Rows from block 4, named by matrix and row number. Rows with one number belong to one attention dimension. Each number is 128 + 32 x the weight over its row's rms, rounded and kept within 0 to 255. All counts start at 0. Numbers have three digits each. After the name is the row's rms in percent of the matrix's.
# q: attention query, key and value (stacked) (model.blocks.4.attn.qkv.weight, 384x128, the q third), inputs 0-127
# k: attention query, key and value (stacked) (model.blocks.4.attn.qkv.weight, 384x128, the k third), inputs 0-127
q.49 097:070104112116174111124166094138085081091133167168154111116148114124094136102116106163068168173086082123227107150148127140129125139068070167108096131094057105130108152117132119165183145128163157069194147090096150158131162094180119106184148134109152138103128149177156104128153137115144115178147118161084124138063074161119171162090161125100155113116099145119118135137111159181142098078091
q.50 093:096156183117102127096097172141125152117129199182100100146110126131092095131113151124145132141142080125108134120147150087065129121153152155131117188075169094145141108140130151152109094141107146195079131139164195104120169116184087126119143116152136087163129145157145168172129179125154103190098138064109078127162122120122173135158100113104182154073136100032144067096167074141070135132098
q.51 099:158134119121087137161119117166148116079156091116145136134201151109109093115127158071125103146098131057158155142115107099157181078119132089162071150141147175161131102159106150109127134077146165173101084179146137085213176101056058164145090115089152108171127105110110186139116131099141127152119171143171178168180104097173129087092109165121079142138128110114101117117119114179109187128124
q.52 092:095115083086161116131122107104093099097157163166096135114116116080142148149139172135128113162112207081166154154190222091119121133124141143164066128106117112120086133106062147213114115111131113109101234106110149096145150182094136106093168147173114097120153147129169176145096127185129072182122099152119124134103072105137178140106132152147174113124111121158113125071117126099147151106131
q.53 098:080095108070173151182152130182101144107177094147121219067180094130119099115131138145102138129120143166129184118159151137131109178082083077125164132119140150071189108127106156099109139157067156135180140119113116110115162135166125140096158131102101127098121165107074108138147142168143137177056097143197115156110145119112094145084159164062157112097127177123108075139084120171121109163116
q.54 096:111161141126190176096133151106159105102152084126064068125106108181073128160133142190115075136139119115128148123113104163103085178097169139060155092153134120118096162067131178164180163084146115139168126132119171160150138152113173091130115121163158135053172140171136080107092098181121148125098108092110111088134104105135074157063118136094134109172185179107100144164163156143105143118162
q.55 096:126099119116148157145081171098150117108152092150143120167142158121143122149085107093141127132095186087061177084151176128054159126152154197193123096078139162184151142138141088102124165148079150132073158125162114088132152123096138183105146116154127134136197106152157083105093148099068087129145123140143133075143155108082195095087123184148141121161149091105154153102142146093080177142085
q.56 106:089083129125103110107138132134166164133140107119159186125133156096120119175195092159178081152155129091091117157175112180094135082133101151166089104086133209144127129076089060121112185131180168145116138153180074131128118178106172123146114099120141123157136117046090109132126175100132181095191075087132123083139103126159131101122111109154087087159142135097094099089101133125180162158134
q.57 089:173102129116129164134031095112130107180101183169119116140051169084121149132117155143096152106152076167147120158172108092150108140129148137140088124139140091089156128117041108107137076129127119177137114134113115097132094130156115099122173149109138132083076084154112127117070190144146186157166117196158169165115146109145110209094086144150138171177110088118135145123088160079150094103115
q.58 098:132160104182157126142134171110136131144064113158113114109153098184138133132117177133089090152073149098153134164079186130152156120151114085211130143150111067133096139115144135092187030119078091099130104179125163148139137123104137143139083167122199105122129126102151114139147122135179148099184133114084106123152092143151096110114177077108109064125081132162136101089179064179104145126151
q.59 084:143122096136141088137175047171115167117147119149163144117153115144129168079160122187140116183094151124146063126155118161112199152113099188166159117128085145169109102078205144129114153093110134121138099114146143117070248143084132149133165132088129155149095128101092113137143125101086111126057143085143121116099100130093184120097158088131141111129134132166155108107160076142059137120106
q.60 088:077163161125113116151091132103190100147153097130150117088139151108095154111120076098114089154155142165161160166160142195111088157120172119152188187125130096059063121130187082105139115157113131176120108144095131172120123157123127135103184186124136098092120083113185105164177119113078141115122208101158123166135096146132123124089130171078145083093141153123100078112169058086093119143128
q.61 108:110133123141122197122143134104123177098160160156153183185137067102127149146114017106113187105102123103113102106127123151077117119096076098101077117149155181178179148104134140111120118212089117124180105095131082123174134138093130134124115121120121101131102172089149151088153110135125148167100113110130165145166066141073142151081095065130186127163168128148180078123106090156146107141154
q.62 090:079116149146127077171137069126140076160123147130100145113099129150113114133146161126119106133068101130140102142157147100125127134139178163111148078155091107142107132097106099130109119121154052170151122075155124090141180131145145121105116116191126142109141167100107156137225143121116184069150186163109154204113174070115185185145142193091116095055111114094141131096150058145109117094112
q.63 092:071130082087049187118136088110158148212118110115171150105095129053136156139133135118143152131183124059176161110136111125095128105126116119169117159189075130081113162139129132100147062144139130139143131114127163123145158131069101116100147155100097132150121155126120167154141137057154137115126160094088164176190154117106158147184171148093148141114164135080100124069070078160172143121120
q.64 094:081155127202066093072118151131137133110123155121118135126148103200129101087108046111112165171051110117146114164158139104200128170070085151093129191116108125127146163105151092062154145141118085199088133075133133149177174103125118137110189144080124136093114124091090088152095128125103158130123107168125085156158114154143159117136142112119099180163190117139131099096100128146174126130111
q.65 095:201163138118140125110109118120141134102101179104107182151171101182066139137191130129108077115155089201120150102115065133141179120111095180127146092166101082112141112105066122094143172096157152113139113106151170146145135066135139156132158144144104145099102187131174205120148137050130098201095129155137089104165193095168130147112119146133087130149110168119084126123113140092111095084111
q.66 108:151176134144100170151108102146167082155059132144169125143079106099205100111103126182139130171103124133139121098174101066126123146136139111159177106144109097121093136100124178166166124094082134113176085126131150095139168130057139173122162099106147117151148099161072121130122158168110148142045113092108179157182152119112136207103127145114112117155101192094157086110127110068113168066125
q.67 107:140174106112101135112158183097161112203160156195093117069135119155117134200089151100123099181167173154087084059115114143134119119101074138135122165128126122109145093147094072175161104105127118157103116129106156125182096163130132110125090121117137184147094207115135152175074137199169123099151117157082087138159127174110142112095137098149102133155151114150137071106111147081065123102097
q.68 083:113154199127172136123147145117144182168112097078159089167150151133134182180108147117132093112176116140134109139157159187108149146123127075120117075103112055047127095122112130140106159115084112139180142104153160114119121115156128048119141087083126131175125137134120193108107026097119077137138112171172119114151158151131159142108121126179100068124116155101135111164089145124109208117167
q.69 123:119123165121100166087139172072136111111144054190126152131072144112124169111148105131083137126121136141102102166134087112063160124113117126162094167120145168175084113107087109189073174118138111123164115141104143034129135131149168121133127110101173074101150139133079126170132134111111115116129139125155103141119138147175217196162146073100125075176192091107182071128113126130123177110131
q.70 103:125154135136130082118180115180186077139100114123122165143153113148140152162126154083151131161160146090100096178120136148100115095125108130102182115106131088131123104130084090107161081116140102121153134053139140098200072111140142157075123129126171154145111090075162183125139111100101115102156139130154138213183167117193115110076128089183085135154105068107165076139075192094158157141146
q.71 114:127056147128165128122155197186095148135121124178098134165134107144157158102110127141076135116143078206102154147090139131145146149092085099126099056147129127136079172123169091171121162116136186198086136111116146122081140123163163120118119135094097078097103156111063080084096162087160110126186105049148117146072118111156145198101148131171143138135121116162140069132120154162134125149135
q.72 096:153224153129113149116078187117131094180114153128139074115156108131094127081068121148078112121118099169077123135107098131130173147110150105124144176099123140117135051032196139118157170149101166133162151134158094144099146167134133129139147172081098148126104138111115147099156077139143150114137100172151060074162119080127137150132053176093084116126129176140119122145130148169157082159108
q.73 121:127128128114115144117086075196170147127137153069094137095154098089110112070131131135125166182106148075129118140139096133162189115091106146160104159134130155139138138064023130132112140128158138139098149105186088153145089098133149146100144051165116144152175089154131125104159188215104159113176098105089125158100107151122150147113126144185166099094078094155176161152111128107142069127106
k.49 100:136071127073097129100094153108158138148140141128144167111105122155135099128098123125125124078110175165159168135151094128135154128098150109111171114168143131191142104125106161080114156109181192187051082158180105097121070109160051166128127110118109081117108135139057094240127139216105153141120159143106147107179163174150144114108113123118119166161128142113136104089134149103097158113100
k.50 090:074173141129115115152093108095181108118180171133190122111168131118120097104166098131096120140149143083166143144136124118160149082133201193090153140111122105133120131139141151107141094103094122122097194162144075034102075089074118119182158165140123168142143128126153139098149170132124079085133136127109147115141125156077178111057178152060081108087105090119208134129128153159116128146158
k.51 101:104127140079167148168212079156172098154137151105187117079086105135036168131107174120123168149111071175185084102133173109107076117114048099107091163176120167124116102134139086127080170105104174135151183086116135129106084115113121164122110100155167186086155107180132168134114149113122167144134152149180117186071094092122130126153136138139115106127111103104140139144111117151150118110132
k.52 087:083150114066135072110093157054208136159086159189178135121099095149154133178095132138190091115123115153153119115152146172069103142176119093111119105191132178143102129112149122092171108096177138167181091110171133079072106115163144104108186106120156155128149091100144148177157157143063155109137061120092157159126149181145120114097142131110131100119119127128161129101158116119110115185101
k.53 093:087207132139138099121113074134153158103150149107121124099191196148103130123074095120131158114069123136183170142165034204166100114121093140206146111120109123140124127119083141152120093125115154158110108190158089131159069156096118149106131145101127101153075067124146159161127113149114167173149088099121068092130116090112099137117099122141178110163102177138174106099114115198124154130139
k.54 100:111131141174090091109109102047131163117084133096198150176075157121145131146116086093082127137154173134110137115134137139146155130166115131075153159175098065078160174110146149192153131163159123096074079142106135163162150169147221116134050147080126135060123166135091119174124165151165094151132145116107120098126109120130067113081134114116140124153116118114079181114114141164133165154163
k.55 104:169124129108153129049122152086164157148142179104135077113117058108095141098162150134161083109135150130125097104129107117093106227135153096116142137143101080157133114180167109146132096135044156114200120113132123119094099112102159117042190137116126152090152130136152132078179151106151187120168157161114166160078152114143099151087128106120106082089123119167132151104171137114149171177168
k.56 110:168038086119152105138178084167163132172121089103098077150064126076159144143118083125122099104110094142084101128130134129167160113103113157152139178143129119089146157181129044213148140109092101096132051151115126138126160136173111107120186074154155107142143106143116148101084107124126172184140165129131067146123145092086121178199137121134129126113135098147161119130105157133124179110180
k.57 103:149107078206104097187151115095146156097128117146083213056117105145137179116142120123099094155097118155118128148093107152153172144143139143062105136106144163124159161118117086134133167160143113132181083115077084142125183126098113136121172156131118172198119113072143183120113088071140175118105105131121117107122095160102093143144135148142144097100104198062121102117136126108124044190114
k.58 097:098109130132150122158066150119092087152122151117099167180137106149078155083091167107179141110243129153120141100147142117114116116153124168208143097098114123129127109105123094093148087150187137143127165142177203115110147093087158140123079114115095087090115149127110163141123140063124085111098219118160137083132121087122168052133186142120160114152115109137113172198132122133136135114145
k.59 086:140144125147104148091137160173106120104143151070115113165118209155154123073103123078173116108129110088139084133219122070093102132094178089171206135097119100190079091131113116140148114117142131162091159081163136096165092156156112114078145136100117083105149069139090152103151124137153105156146166099154161072116144135123134138133122142117143144176109140160150079160106182116084216103100
k.60 092:144096107181105165153064089115102105112140147093174128129137141167118119177122119122120139125158166169131138163084168106187120161157110165118179174109147108106158098106172168149176085124141064124167110180162128066138117142105168163126169121132083110138096135112133163098113148120122064182162085107099049087083134072095121124138055116123112130092118154110182147092115173132104209117101
k.61 105:144149191150149150099054152205161152127184149153151094090117156076120080139149154136097053138099155139107099131130153111130121067134093115098140108094127153123062140135089119151103130168069182141101093107110133197141060076122173097089144160138145116124109087092096121186153140094122163115119115126123143169165125120091143142165155156164169180111105141165088158177103090147112070120166
k.62 097:147114092157089085124099146083190118172133158130099141169103106157170146114113152097141163093134139133100191191110154074149144140114169113135109097152154118166111144102101140210133091114118038165162148176111064085135133192102138129126120116117102150094143146101109147119103136148092135154139143129141151085061083125164175134134098104156169120087078130075182096057077104096156178144101
k.63 090:146106128103111109124112140215125144184132105126144141092133130104146123114144146144158143160131119189136126103100189128146127085137170126112115122115175109145100067121151138171106161052155116093159113127147158084125147158101193160065161075128168106178122070100187154134079191142129100121117104123125104101093110113055147124189175084134075163141108060150130123134137041102177105123128
k.64 084:159126200167122104167122137106089096106114075131154166141148128092159159106136080056075143111130219171163110185102134108125077113147090176106130170147147137199120130136090177128086121161142139109111059127123072070097097074139143126132118150177161149108152126093124121150100141153139142108123165142130120038129151169145166097112157134178120125103169124108160101148123098077089111093178
k.65 101:113147118131171166102137085093090154127062149155125166085200131104101065099142108133126136118102097155143086119080142126151140141164130142135145124090154165169059155144063135186108161119127145160128158073155097164089117124113107141117113092119115157111172158140098126162114129184166118150142129159123113102142132113159039166157125177137002078126129115137197076134112137176162143125131
k.66 105:167089178182077123127175159126147126132089138174145135085148161130174144098151164100124119114099124130123128165131142095102166079118146115113125050144121098121102101116130061128147074173127036149146099101161180198104087144125111135121206194060075110141145091168112103122156092064173168149148105089169091152112144117119175133124138151162113129122132143102153149099072097143165136108123
k.67 103:079132121124163111110209105070095120141082105154128101144124109111136096127114149115149120154153132115141067118128111134154170141143153119111117179221145133119137139080037094131199162113126073130118160205094142122119119098121156117077091172160147160142156095132133149149127115168065166131159147120099138120100148119125119150099093170096188064109102132172163120174159089038164153113116
k.68 088:124146089107134164164185075076082128161083134172151145146053080154154096124111130154196161106128068102077115129132162128137159149121118132096128101095149102100184148098158134150140133132086123140139154066124114150125192104097162163162091156153138097076157142163143113080112121149133148121168071133089086202130128083200175149175155115118103136135137149100168104142117086189162073115106
k.69 126:133140148147077145137193062058154126137131119123070135119153120169142089108100088110107110211075177089127110159119150105097088134112105087072154144107137147090150155122154114096120129151156126160111123193085113186151197144078153159052155090139117140136160108146118185122148062205108131129134109173145123134141130087145164093119113152072146127120167138106101166118071105104176136132093
k.70 100:122150101128090107108146118103092088146125076098113141151049104103137203114190109082144150152166095101183112123098190103151148139067118150097187118182119118164115165129083179142143138124110103192126146101114142165080153127109084155076161123166133182117118035114152083093113083166153144165153123141103116173133109133125136148162107131152088118089116074167117091160122168132181105172113
k.71 115:130147121042086100103092139135126138132168147081071155148182099062157137041107099143136119135133146140139121085158048098137109094124086134148107131139136155150176202126144103105106163142098154079138163189165150151111167153114130142130110078147098111082132137163143148110155159165106185185114107068159194146121164180189124146112133163152126156141123164089093135079123138133122077104126
k.72 097:112101150132176161092134022073090144093132110157174130142146115107127097126096124148113135100141144112117126155091123111155100118112125108067094136067130172087145156169075146143113131132116117122116098148122142137111131063174111162171081112097182171176170170103129092136143137156140089159134232120131101129081176128137186145194141151114122109110085169088156122191099189136130083090119
k.73 116:090111145144100086182168109104136149112154146133085083129131132082190129176131109195065122115133106198149154124092144074079130160113158113156133141143077215148100072163118124128090142172101122117162095144126135093127086156116089081148212096139082102181101109099127118163100124139157133175169094159156109153150122164069107116165098083178154126093070105099112139130151138102164123146152